Weights of a small image captioner: decoder layers 6, batches of 256.
Rows from block 5 of the image encoder of a small image captioner, named by matrix and row number. Rows with one number belong to one neuron. Each number is 128 + 32 x the weight over its row's rms, rounded and kept within 0 to 255. All counts start at 0. Numbers have three digits each.
After each neuron's rows are labels from the 100 images, of 14848, where the neuron reaches its highest value: "responds to" is what is common among them; "lies over" is the class under the peak. Only what is clearly more common there than usual is listed. The data: rendered solids tumbling over patterned floors. In brackets: how many of the 100.
# fc1: MLP up (encoder.blocks.5.mlp.fc1.weight, 1280x320), inputs 214-319
# fc2: MLP down (encoder.blocks.5.mlp.fc2.weight, 320x1280, transposed), outputs 214-319

fc1.539:147130133159192106175111113117164126111151148114130165097137125074142129110086143122088119132190138112133118115188110153137138087108069094088096143139061110133147089150128188133113152118136148124103169131081117155143064102160102170129165082136104146120141125149045133146138135113096142107110115101096111115204179082076
fc2.539:106129169142115134084164171106125145190223085084187134126059116188134081166094092125186109098078196155118103096163161131122196143145066091126177090107152084128150103134129070092120121141142137139122139149078141127163126104148097159146148125111110109107145165140155164083119052130126113095166105172140174097103160095132
responds to: bowl (32)
lies over: bowl (28)

fc1.26:060091063109165137130187141127087119125081142130130108137115159164157112098149188133126087105102145096140150095095129122096158135099165107080152124127091081121145090126103102089138095115165133108143114187159128199157071164155098164124099108103149065159138138120155101056153164090136077105120133148085131098077143056067
fc2.26:116098034139168156140100047176111156199173100111122094104070100108130194148097118149111172104108101119138068128120104137175121148111164103124134129095121100181104124080138137066154160091156164158165103102074124146131118113130146134163171144071187120072112153129145183149125167078145129082119088081132159181070158118108
responds to: star block (76); largest object: star block (51); jack (31)
lies over: star block (67)

fc1.496:149109200073175154128121181125090179094120090152085130134168129122167082116157106150099112116163158109138157076119129143112100194192150194173141155142102079136158092115114184062063147131069091121161121175059128183138119144105181142150131118139104111106101146134153119115053083115128108086154174096103160087124150197131
fc2.496:126113115109140145159179108084119126127131114129084126094076127175186044162184143055192124122162152116136121134133105135146094115114140173156087129132096146171159158113137114164122112091154187132140143134164127098128071179151123107197119084065104128110130169135137190128158129114135160155110056110167166174148140114135
responds to: light from behind the camera (73); bumpy ball (44); sphere (36)
lies over: bumpy ball (36)

fc1.720:094109171142114112053123165071158133157103141145067116079130134134106087138158185109101166161148069122139092123166104120073104153136088185129182081121114151120113168114112140184125087134071175074145170137098127165116110111175120075105087109138171142105115156124110114168070144107101149130100084141073115131128164178124
fc2.720:134115051146163215131166144157127147090163089121127133110158075133163150125135140073169191143152108102101095184151119115075128109137144025104121172129150179162138131134109124133097101125104231178138115102134135129088150153147154050199154166146153148145106097112106132104115211173152144120089106127098175116087118086123
responds to: cube frame (63); largest object: cube frame (35); spring (29); its colour: brown (25)
lies over: cube frame (36)

fc1.546:121119190100111133135100163112107096128108131150117160152081097158099143194164185082161123206116150189106141134122153136114135161045144175101117189112124157138118110157129123138075124163104102108124195137084117160119093076111171120150141141152109123108143116104090106111131134100161210154152142056122031129163156175140
fc2.546:100076134076064125119133129137149181122185139157114108162159079132165192168138092109149117185158104169086136152142154134141143187096135118145072149154111065121120113160178122136130118141112119156141156126127142091176129131176082118118138114111145077099101151124142172135116148122130142107149080100141128144190157116091
responds to: dodecahedron (34)
lies over: dodecahedron (30)

fc1.217:170133138126142168193180130156097147137148178122103111106142139108165099116176145090097130176148119166119154128104067162122072097129105111136134150134072110100181120106087193117103141137106115194130177187193105110094109190129116181142133124114129147119115112113109112176160091158112098126133204150109114147126148082118
fc2.217:173175150103171165110159143045116099158109105153094065135088092169102122089134193137187134106123132164170144098124137162098132127147121146110134129086158149103183117165139114188134142148112108150115145194098134133093135138144130129169105143122137082144135121117198100173128140080087137092112126129202140225108119170119
responds to: bumpy ball (94); largest object: bumpy ball (81)
lies over: bumpy ball (72)

fc1.450:122158139158109116153105144145122171154118157167137091148158106177101133129153123118156154197127154113093123109132136132105146151106170105125082122138132100157175162145116126131085147116101107099109100191122062161129157140131168160129122169159103145119174138099135089095121130157164129092091100128165055169144145085116
fc2.450:101096136174114082134114128136134111148141097142070108153103101224180124185133090153163166170112114158126141161149168103134147191082127062125029137144105074103121150107169162139125088135171145157074112138095121129205131177156106116174159124146156143146070126103163171084119130143113124081135071071149127072198149098085
responds to: dodecahedron (44); hexagonal prism (29); largest object: dodecahedron (29)
lies over: dodecahedron (33)

fc1.406:155156113110103120098089116149113087173117140070141115198141158055099139088111088175104136106087164150133123103099156153174133112130120151053142131099136143143091116161114100119094117126149119087112109153164111140136192172151148088162117136071198119116116090135126078098081088090163137087098114144138117123109167097126
fc2.406:166149093122068084082127097147151092076130125187084163166138107094140101172100111144109127152108115147198122109133157137118133130106130152085106073143098135122056162156114125112140136131106132129083067073179127152189121118121140139160135112137131104120137143148148115089182106169181140129218149181113122080109090162183
responds to: spring (50); striped object (38)
lies over: spring (39)

fc1.664:124071102132107088047079113135144119122105190123148106145194093098126142148151151110138148098144103179101096123127149157061088142171070153167109138182165131141131132143146131179086112145132075131124141078119121111120090124197147145184041121153093160159093119098106141108111159128143155060150147131118081104135123141131
fc2.664:131137103100127121189193151121128144152168106124086118093160151066151106089124123130117168151125085171185118112134143122140121105092086099126099124104131126076068105143116116120155189086153100070164153108167176121173141106129060117162137132117178135133174152122169117084125135129171130091063100081159081186118097096076
responds to: torus (46); largest object: torus (32)
lies over: torus (32)

fc1.527:107148106026106098197118066107064109165111107123102164172117130137133137115150084190106114131122142187148124097147146076167163086191069089126132134126107076106136115096188117105095138165111053131094054071130125125164148131100153136131170187093133091125110100101128121099104113095127143151150120102135101169141015118167
fc2.527:111127110130164158125092205135132147088147173156135116074115147087244055141135169090144113137140150127097117116171161193123148127099123138137143163116088181142160100134133070125109100178125143067169155071178102127133145117081130119139144134081168112151175114206112142114109107090089172191136103118124117131149064129115
responds to: white object (83); bumpy ball (44); its colour: white (39)
lies over: bumpy ball (28)

fc1.152:153115129099115100165198121207117148145124176114163154130096085128135119114171096167178152122098147121173136156075082142125124100117146066112192170141195100106149118182109095121139134119130049066128125104164094103119086159080134067185167083137121135170136056100128104154136144180154109140138143147149102094065086153105
fc2.152:160047121135128144086157154146137093073127115144079138094194131159157165157155136110147098177156064166106084167126131126068160129082154091085119142136121099169113186095124085135156150161124070093133173160105119125160122115171070119161114142180127133140075106174132101102136096131149044150072150133152077140121115155172
responds to: metallic (90); sphere (46); largest object: sphere (38); egg (25)
lies over: sphere (34)

fc1.637:073150107108137189101086149160185155061100160128171142144165126110149169113132117109139146107116164183097144125144105148180136181095058124099117142184117119152093090109084135147079156123135162128067114171158142167082087140135146160147174143120076109084137116100139108152071129149120181120122126159132115122118195141147
fc2.637:135122195092131106193152099043116051131128142138068125107152094120117123189064147153123121162105163096167090146112096108096099117153163167184142075168146094133129200142152077125155155116138086081138113156140104076077135120082141132082076143122130136175127150207128154101179143091144093087127093141097136135142113117101
responds to: blue object (45); bumpy ball (39); largest object: bumpy ball (31)
lies over: bumpy ball (33)

fc1.399:125151099107105172127125091148114075103143132122151155136116174141149171138175152082168118126125116154127155136135115140127117105081139111176175077155103131095108116109129154146091101177088119155088144132141088195100121134111066130123167126119097178109107134099091099086135116200096107128166122089109113131153125143094
fc2.399:138118145091086112090147143127150144178147088156139118134169110133121092142041083118107133122130043132164133129103176110083159061168101132106067101181106151080077103109078183155136137147135130178149135122122135074122130123091158141168124158107212065171147131144164103150099124095115116116169138118175147159108064121150
responds to: light from the right (52); capsule (43); torus (25)
lies over: capsule (30)

fc1.155:118162133104148135078183128107110140165188121121127158136117114147118102173080093117121095104113118154107177244095117115142062154109159090079130085143098106107129168175147174106105122126159075068159147127161108194166200128145113093094132092102139125184121178187122137131137127154136126161076124183146126155129077142098
fc2.155:088131089091119088143102151133101136151116093125164164151149157092109185078160118149099117157124103162138157126121131132149173114106113112114165213102171167094166110140117201096152119124169159159140187136177148118112158142146083119124129126108096139142132163086108123108173161171129187119131143122139125119071139151159
responds to: white object (51); light from behind the scene (50); bumpy ball (32); its colour: white (25)
lies over: bumpy ball (26)

fc1.309:092106126108121091159146132149142147096102131107163111159128131104123146105109086113137117114123193157115093149089109071135101096107192151072112100142063068146067146089163145155159118122105080118172167138130081211166145127095101130138142196122128107071177128170114190171117124085159114085111126196131143096124145147085
fc2.309:086117166058155170082069103047191146114173056124171142169082125087104112144114138134186158180135134182039137177099091168136135104134151138076131114132139114122179117142113137134138095167069131138194127115068141135190137139146158072164130107150101125098104135127138155170114090123075148119213123125123140137108139120132
responds to: torus (62); largest object: torus (33)
lies over: torus (47)

fc1.87:209184125148133127088125110130224156143151132187114182098107096116165166175121190114109123139172144142153149103128158149150128138132162151089128145096060149134166144153152104099105086143093147113092075133134129126148114128103156153078098152102184077110169117166128130103095083099152145121165139160113076119129076117134
fc2.87:139141134124096132159127104128031116155090139067152136125154152063149160078051151106135104115127101121088131100162148148115155154105204150151076131170112177148116101181172131090127098126182147160129098098114157130104118122178082162112102094101169097105103189118121117092153130089123062136123135133098144113137120102041
responds to: light from the right (57); cog (43); largest object: cog (31)
lies over: cog (31)

fc1.540:164076108116110094130073178115138090154104065183126127116112079137132098175149079111140182102111125090135130104125120137103148141124196138072165115110093122115091145134133083097134130120156117118140148099105122134121144092119067080078182141092165123208161090139102080127086101110172145111125139098109108059156141076057
fc2.540:180168129191113088168150174131165133071146147129144158121167131190158111170101146128151093156074183148115181122131175185134145125087114146130129173118159108094125133133082131111133144089081126165103125127083122119142157094109137095181151140129124192089110128149108110162103145092183129111142141109136195139094139136161
responds to: cone (41); pyramid (33)
lies over: cone (25)

fc1.127:109140107169171107185186108129099121162030110103147138131090102095168106126081128074096148130144094116154096158068106112114119080109127133087118089155124131089096132143121118116181110112172163164145169104132101149115133137141093140107125172137121155130201142122128126165176192106142094128116089106135111212111133136125
fc2.127:143159071157152156103123093105035132218120114144166080107139152126163086162190091113086138165085138137084127095172064109154137105122131083104123223085124157104148081129171161117089154146168150078156138120097146107197100113161089046156181148116124171111132110101114132154135187042152143176141117151165125141136132124051
responds to: star block (53); jack (43); largest object: jack (38); largest object: star block (32)
lies over: jack (27); star block (25)

fc1.499:147116170132130119132056123156124214185125067180145126122131137143070123101126135140191136087159143184117108133075132123163120146081076135095110090166198126090153134118117177150096129153136115141111118144134147195098195121157111106184134112126120117144144115167088153122165165101143172083106065084139121127151165138152
fc2.499:113143122128181185155185124130089115165132146073097146124125078131169162109150151076096144084076119135162099148111139103133121163084099102062159128172129129083151121163160111130165039113134206118086143175104126101135121141093148102159102108151083131129085105084143122109149102157117128118143160120139077094123165107103
responds to: teal object (44); blue object (41); dodecahedron (39); largest object: dodecahedron (33)
lies over: dodecahedron (33)

fc1.307:089073127144116112130134142226081106086122140119117155102158100149160098097091139083110114189114121190134107131074091094086177062128083103142135093102128125148121109124105121089114085142156069102160077116153116133155100152132094122123097132175173108105109161087153099097140176211125143166108116102079170105090147175166
fc2.307:165125067089132158092102068175143160123112079171132121063136122121156093135090069128097145097163177143190114115070180087156126066143177104125136150089215146133145051107167088127114146126152158135151113127136203127159150121126144129151155217123142208052138140124110148145180139141086099105171125161159179122156149160138
responds to: cog (53); largest object: cog (43)
lies over: cog (50)

fc1.256:102160080121198092103086161126150132134169184187112099099136169091101175143139106145116117127152171117108149103120173192106109145204134121111163163070165150155125144168129062122054095102106064088093081117172129124119147073119179131172072167165172170192173124135161124126116135119123192129128175128182119123150097064167
fc2.256:158116137161171170143115066183084126123122098108142137097103194157100104097200168144150121079140129086102143138117105129124129162160115120109109120191199145173069136155142162124121114157110184167141135129089134185171098097126066169129105137106081102138106127096165118161159156132128066132135135155103111125128122128116
responds to: jack (38); star block (29); cog (27)
lies over: jack (32)

fc1.765:151068123155081114143117118134096193100127130164109141051128088141108165104107166115173101118093120158134127107131079163107147080124074166157129103090147144021143105215099133043136123180156148152173080071148120169161138182134066145161132131117181113125125136134058132118082165160094082132143155102061084117101139152143
fc2.765:153162111076124118158181057130174119154120105120101187075128127147137125128121139112159195117166140149146105153096159111136152113215104140113109193142119170105179059134098094096150152140051145161152128162124145122156131155136065160151181101115134156067130174148071124117148111132082116109135083173130138124120144098167
responds to: cog (37)
lies over: cog (27)

fc1.189:127131151042166101127099119151115083124100112122094106118116141194118153153135130129149108123096161108143178149125140166145127155103150138105078139184137175151068113146101137099113109135110136116136060122090140127165140141107125153109146147159180106114102068195149149075151109110123163101142133147128064105174158152137
fc2.189:037071130108118128152139146144109140101093117158166041173064154183133121159180162051084107148137171109103105140131138124153107104139145109145152157133211154151158161154155105091152132159124104146169074087141096133162144170091109086174147118072111130178196081139157106118129152070074119135138159104135120128150062129091
responds to: yellow object (56); sphere (38); its colour: yellow (33)
lies over: sphere (28)

fc1.759:093121155083159144142116157141137132129105135133085088111107177116177133105210086166090105177166089156124147107149164107122092122110138169122163128104148070127141094143128175106144125066066099199145107130152163174091129138176134136117166104176132141145118110115130076172171058129109094109129168081118101181155157110129
fc2.759:181136106097194159124131122130137130148086140097133124102142158196139126115135150087176140132137161145158104108127186163153133119158157104128134132076128142151183150122173138081124114121164199120094167140084135117130174112140139140131138155186152086103125162077153100145141139124093083125045134152149162115121144129116
responds to: bumpy ball (73); largest object: bumpy ball (58); teal object (41); its colour: teal (31)
lies over: bumpy ball (70)

fc1.151:091152141109134118047153112102114153102115170142173119116163174164128125092128133133113145120048133056150108104156100100033108121098105165145131100181133173179164087132100111131128124104112146094166167063165153141109105190130128175114188090115180138135090086125142152130105128129152178083122121112151124147181071097132
fc2.151:108158098133089114104112116100117114166127083183172142102161121139142122105171108140141083159150108108124176096139129128150115135137110043130206110109166108151107105081149140092131168116083121169079177120137124075151136155113120155112110144036127091095155111169231097148123041136179164137186136186115103125109087139106
responds to: light from the right (53); sphere (36); egg (32)
lies over: egg (25)

fc1.101:130088155087117093155104111115074093135062127093135150127116109143137187121186051131157076160071072097184137094125130138104107158146168171060129155122104136086127096083113148166105162121089122122114059096168134150123115077135152166155121136124102171138139102066129115095112127136100121135099149168141101142092092129141
fc2.101:156117107078104187134178185128089135144077097142117134139188117158159117102159152110150088112087120175131098037185177180092093125101132120137160117142132141119091119076185112130102122131154096145104143159117103124166118160135104123215165196122137108121202148173153101184136190150080042182100114112168144113134064153083
responds to: white object (70); light from behind the scene (59); its colour: white (51); sphere (36)
lies over: sphere (27)

fc1.109:144079141121088102108049159132092129152110132107135140172204164112132131100126184159068041118119069106137144098169175109144095098163096108066163194211160138092119180162149129142190149112114143122126169148099058137170111065163156104103100116122102147170198120133134084088143085055147129142107135139080119115148151127141
fc2.109:109137099155110083172097126085208111138117156194134155125109145118099145122111115089115193147185151155134121157109173124158182119130207168137178097155123151130155131113107126114118198096108109089087090143041189083112150054178189171086193099134170123109101096141159115143126122162180131153156167086109151155116082105126
responds to: spring (68); largest object: spring (29)
lies over: spring (29)

fc1.353:100128120124079125171132039107133149148128138180116103150128162168103103162101106129111097109080149180128088048194084098158131079115166181107126150164131142180118140102160185078152104128040101094091156101113150161130153075157176115139184057087069120195122165132090131127130118100099166061132141119132104082172145157142
fc2.353:141117122127128157149124067170139133139179105101135129113161157136159116107092090096141143186148153153093139087135110097179088107119118170086156232096082159130116153101126129134108167100131095136096148115117153084135146154134111118164163078132089162139180132098179095146145096081121146124111122104137119131165096208166
responds to: light from behind the camera (62); sphere (41); largest object: sphere (29); dome (25)
lies over: sphere (36)

fc1.566:180124147076145102122109141184125128157109140110104152112181108163139159155159162119114094147154108077143153139212194042151046090171136118133109141144131081111161133092157178115106112079105082085092185141136185166110140128124131149129128073126159117103131090168087128172110125094100122108130176148176154147173154132098
fc2.566:054123139124096091135097136107119162135098134125150130183127118052075127028111111191121127131130123153157098088042181116134094109108153161104111110086103187140075183114118065098130186122147106151116132133081141162141122159205156176088101074129098139136155120110156151153134081172152117110107095190129124109101206135157
responds to: spring (67); light from behind the scene (55); count: four (48); largest object: spring (33)
lies over: spring (49)

fc1.411:167138153154081110105137130142160168159101133141141140161144098100102115144125165163129124130153136142103136116128162165176149138137113179099125132168097128135165104141140066126094052128173131113112121115164132117138089131109179147173134119094158101138163153132118122098165078115173148099096120177083110113191085148103
fc2.411:167153133162164120097175147119076121140174089140152126101182094117173191104061113048107143103111092090134098124128116151122141087151146125176122129119140160148119156172135118126171100115116156129140144100100108132161162126135074126151135090136140089107073167103102163103137134069102113108075121118131122113086084177100
responds to: cog (60); light from behind the scene (58); largest object: cog (37); bumpy ball (29)
lies over: cog (26)

fc1.668:083134148143140111161163144129060156061128130051153166162117123065164074156095096173136173139211172109134101112166137113154135143161128126105137122156112106116103192190147090160111160082099157170151124157073196131100039153100095061070123183130064101191132144165155172097123135096087138135110129147146142166042162176151
fc2.668:084074130098060171130082166128170140166149105149159214123148120137122110143135082033112134123067124130134103147164151151038135153147125110125142103124081109107125087146108086115106102122113169159144119142111115104118119150172153097149109098158128132135162116127121144176063110187099169115186125139102149137133140133082
responds to: capsule (47); torus (28)
lies over: capsule (35)

fc1.80:055093095159193090134021086121116105112104151114129107104137153159146118165139121136112160050099156101082132125111143138138100094098119108074115174136154158123165116097100096105183160137094155123159150116125138196182129100153186069147111149118110101107117135139090159122150117136104135049128096121121157112178166109067
fc2.80:079081100089157193078081085104150154112117084160074152052107109084113149125167126108079084154115111207113122135121133149188114131134161140108121177100056104122137112129126131125096154130141130222166093156128186129158093150125151128130155095104096167086162165134155108126087087031108124120168113139090158132078135155140
responds to: blue object (50); cog (48); teal object (45); largest object: cog (39)
lies over: cog (40)

fc1.161:123134129115129119163102127101110149095157126143163071140093092149099103076140121177165078105125127163105098109132166101090094151170154228113169132105106145049118146131135133130111145113137116121145192146128127109167186109173121129194164149142086209134148097164096113119119112136140156113078142118098137148135149121166
fc2.161:113139143127132164139152138115161135143123107125110137139136153117161125148143132138198106110137101158113143087139187126149157139091089063134143177188120100145105113146130070139107154158130127186110159129097111060199131189157096160116119135122117119136149111139145118117128171108088127134107081093168166158195121113074
responds to: grey object (43); sphere (36); egg (27)
lies over: sphere (28)

fc1.749:103180133110094148201126126145142112155158153141113117135182147156124090111110106159168106110105179154115172124131157144161130117107151175099153138102100140089138108144159143125124101117099110100124104133123151168127139131129132127127138101122141086083128037161153121101155113119159116070094135126170128107122088124192
fc2.749:087160103055102112152097140139180112058095131163146201143163147126097116122136082132176119095189102115139067129143105130142157094128140158095113063130104126153129129124130121147145171134165151172121128104125170114154115114099112141184122125097154129182161189172163111158150143162102153102135139170115092130081125159133
responds to: spring (58); striped object (35)
lies over: spring (40)

fc1.525:144121140162129147165082171176076131103128125157165149143097120101118080018145179143175105096078154129135173128142198114161084152146116144181145149123105150124085084120142153097140109189085092112165120155102132151132167118179154156129101181105129181106149147161088089131161099149122133100130149199145126130144221122124
fc2.525:098113152095144100079112090114177068131132176123175162101120112133096170145115099110127099156159120103102105164106081114103099106111090139121181107138140174127132172142103136139153117072101102142136113142132179146130176155147171111136119129118083140075120101170148178121110096101125138087192132089181172106132113177126
responds to: torus (49); largest object: torus (29); tube (26)
lies over: torus (42)

fc1.621:127191155087090126158115184137157132168107115115097095148148115079146098135135141153130113113149218153092169097118161144206110086092162167066171108131150163094135116097112148136055121153126107122122095157123159160158115180139154090096132148101195070154152091140137084102102126092129143135119154122143122089150097100190
fc2.621:186103080098128138119130121081123091118109093168124133128192118103110079170148073143119176129129114113184098114180114133127172107141152123129105079157095130149118091164110163078121125121164163186135096097150153166216154082085104148173142097115188081130105140169154129113152113115112120090103099199098139111107139172120
responds to: bumpy ball (83); largest object: bumpy ball (42)
lies over: bumpy ball (72)

fc1.297:059086096184137124130131211144120017107102110174144139178083130122138135162093123115081090083129099081139099117168126120124154124073118137173129072124147097132109135116142111089163146159123132157088203116184141116154121138103130145084144121092120078051151064111130117120126113158164100111102091174087126149126201185104
fc2.297:143112114148095171202112127166093135132110094094107153099127144157081107162133099108113130134080105133129120087089190094186103130107130084112135134118103151145083134122171138106071145106136118135137179103143113074150122191122081122186164133057091114086114133151091202108203151110105162125129094066095170125102136156187
responds to: jack (38)
lies over: jack (28)

fc1.474:097127109147156069131165127130143112111171215120153156150168144102139108134111101123180151109163141128096130130128110150094172117182177167150195046174102062130105138119086158148082154117113132165141159145113116154135079132112142148129129192154136146133125131107094138130077130117135155104083089081039144117137163170116
fc2.474:148102137141078127110130178092161119112177071137106131138141130129185145108152102113100128145079104109176144124096167136137136161181156148144127157053092150128118072113082114151116130157177114162170131125140118069125126120132158167165090096104112084122185114128147136059134134116116104121185086115145210123114181073112
responds to: capsule (49); torus (27)
lies over: capsule (35)

fc1.649:101152197189158075138098166102102126134097181132144167181186097183116183096152154133147104180124116104125138096110073121124160151071190143094112085163110135119141078153144123120121096131166110071139108090060157101126140094147162099149164166139122137132139116080064155093124159125122171155117154084181097129083096127103
fc2.649:115087104123169122113105128102104142086107145104102152090144146158146154118145122068104169117118088140092113154107144141109124114123132112138058131080145094107128151133168123193088119108076081105134128119090094128197112151180108161169098142147147149121137128151132132101122175148118172068100127112130153103139089102115
responds to: yellow object (39); dodecahedron (34); hexagonal prism (26)
lies over: dodecahedron (27)

fc1.164:144121095137128074111114133147152105163136124121069144110147127093149158121157096155131139068138125191103092202132142073117113163093128085163105086095079154138081110093153121179155153156140147116201061133087155138149173114170105136151129128126089162146103119157152141110141118133097103123137115120151087165088165147123
fc2.164:100106075126121150126079107089133081124134177121071124078108109127077135141159136175216071093155142159081155109142058131117140148135162090087138158115155110089173149050122098115114148116097083164130061120172161129127107127130156112125065147140142162159150176163135156124127065139105135076119131101097137115153176107121
responds to: metallic (90); sphere (33); egg (30)
lies over: sphere (28)

fc1.118:147096127128127107111113164084122151138085168116155156114139174163148155087070154141124107147141123146162122081104151116076061096253131174109164099141102166094051084084080144174138160186136141117158099131124120150091160102205247143094165090195103122152126102087094130080158079109130107131113098134096089158124117159136
fc2.118:152141113113143164147156122139128134178073142097114148122119115135149075157076099187127138140131130111058111110102156139112104118102150130129100105111168098112145209129112062126152118127154143076113210164066136128101130067086040157083122109101074185172098119151133149058169143121121129121124141116180139156108089100147
responds to: spring (52); largest object: spring (26)
lies over: spring (46)

fc1.748:094166193065118072099101111104157107125177124117126081113112145170074133134148149151093084144123104140127164160088146132124103088095149231095137178172172128092120118113070124104145118140108146114114116180163111154123166119191137164147115095156152142116154125131103147154099141120063153089103162114053099134169124115147
fc2.748:107144084136147219122211098128144218153125147158127162214112062161137109119151145135136164150137082141108121129096137135106124110144138138067168113105133138125133102117160106161110150184137172155118174092090161142106121147150197152163141151148184135129033156105140168158149210168141157111160094146144092121110165138142
responds to: cube frame (68); spring (38); largest object: cube frame (33)
lies over: cube frame (25)

fc1.174:174136120158131096068156151112123130114129171161114116142141172131138127106116159117097160095156144115157189136135105114161174175154085130111123108162141078170095152154093065051212056149114137137119141133089134120071192141128160151125121146080142126098109087149101172076104125173128095147132111183140063120135155197156
fc2.174:143162083132127069134151081112158106142159122117177135115091160131185139156129129124142139103157170083082141032110147103119128130150126093093134175146157209139069129142115157178149163013080099144120139163079167167147107122101137041164131150082097088080161160107154126141101084069106164151162109123125180123114113137077
responds to: light from the left (53); sphere (37); egg (25)
lies over: sphere (34)

fc1.389:131121135124111136123080121110074123118137164141162173154109146094133146132080135179069100111087129129142145134085130110150109082136139166109120171173095124170109134181130145066217132156067149119160109122160120132137143133129146140134071130140095158136093136079082137138147076106145138140095199176108146106142144159057
fc2.389:097046133143111175189075108111144096142157100119179165114135073145113084115142084149100187122115138186138166175131116161133129096123106143046139157105166146134196107092140097189158113160169100195133123130155124099120143144121151129098099134134163108125105123122147134188095084119182194128178093141167112120127115117149
responds to: torus (45); black object (45); cog (34); largest object: torus (27)
lies over: torus (32); cog (26)

fc1.655:176112152098152148143082163120121146180104093171094077140141112055176095101140075154114161129170095184088108137137177113208120097105079152168162092140171130073123127068073218082084111169116078173117143156122085182112046121070128115166163130129114170121166129130118047125128113096108106167139138117120138128158128102139
fc2.655:197105088130167164073177164087112124177152090155052097116133105151174084143088137126136167128114114079151110091206101115130188132145174097157107154093106152148147130157155119166122108116092161145154159119127185095161129146079140175116098133109111074168084126151141123154108086081112181149123113140141154120141156106145
responds to: bumpy ball (90); largest object: bumpy ball (55)
lies over: bumpy ball (85)

fc1.733:108191173101149067128169151102137125126169156136151100188129176159134157129076146133174081099096190143140129116173117152137083177130130111131114158154057149124108170119141133103140099152089116130095143091183181122153165097089088152170143121170157129156194132176105121115126092141064105097160144096074113180138137140122
fc2.733:085094078126126162119113122170112128161108076146159129074163149128152123129199114123157133077082161084109126118065125099122072133121182189093130164077100131080142103094163142142086169151149119134174120145101114128113141088077125078138144102081121126137145160151172129128146094116065146114112059103135129133146144112109
responds to: light from behind the camera (55); sphere (39); dome (28); egg (27)
lies over: sphere (32)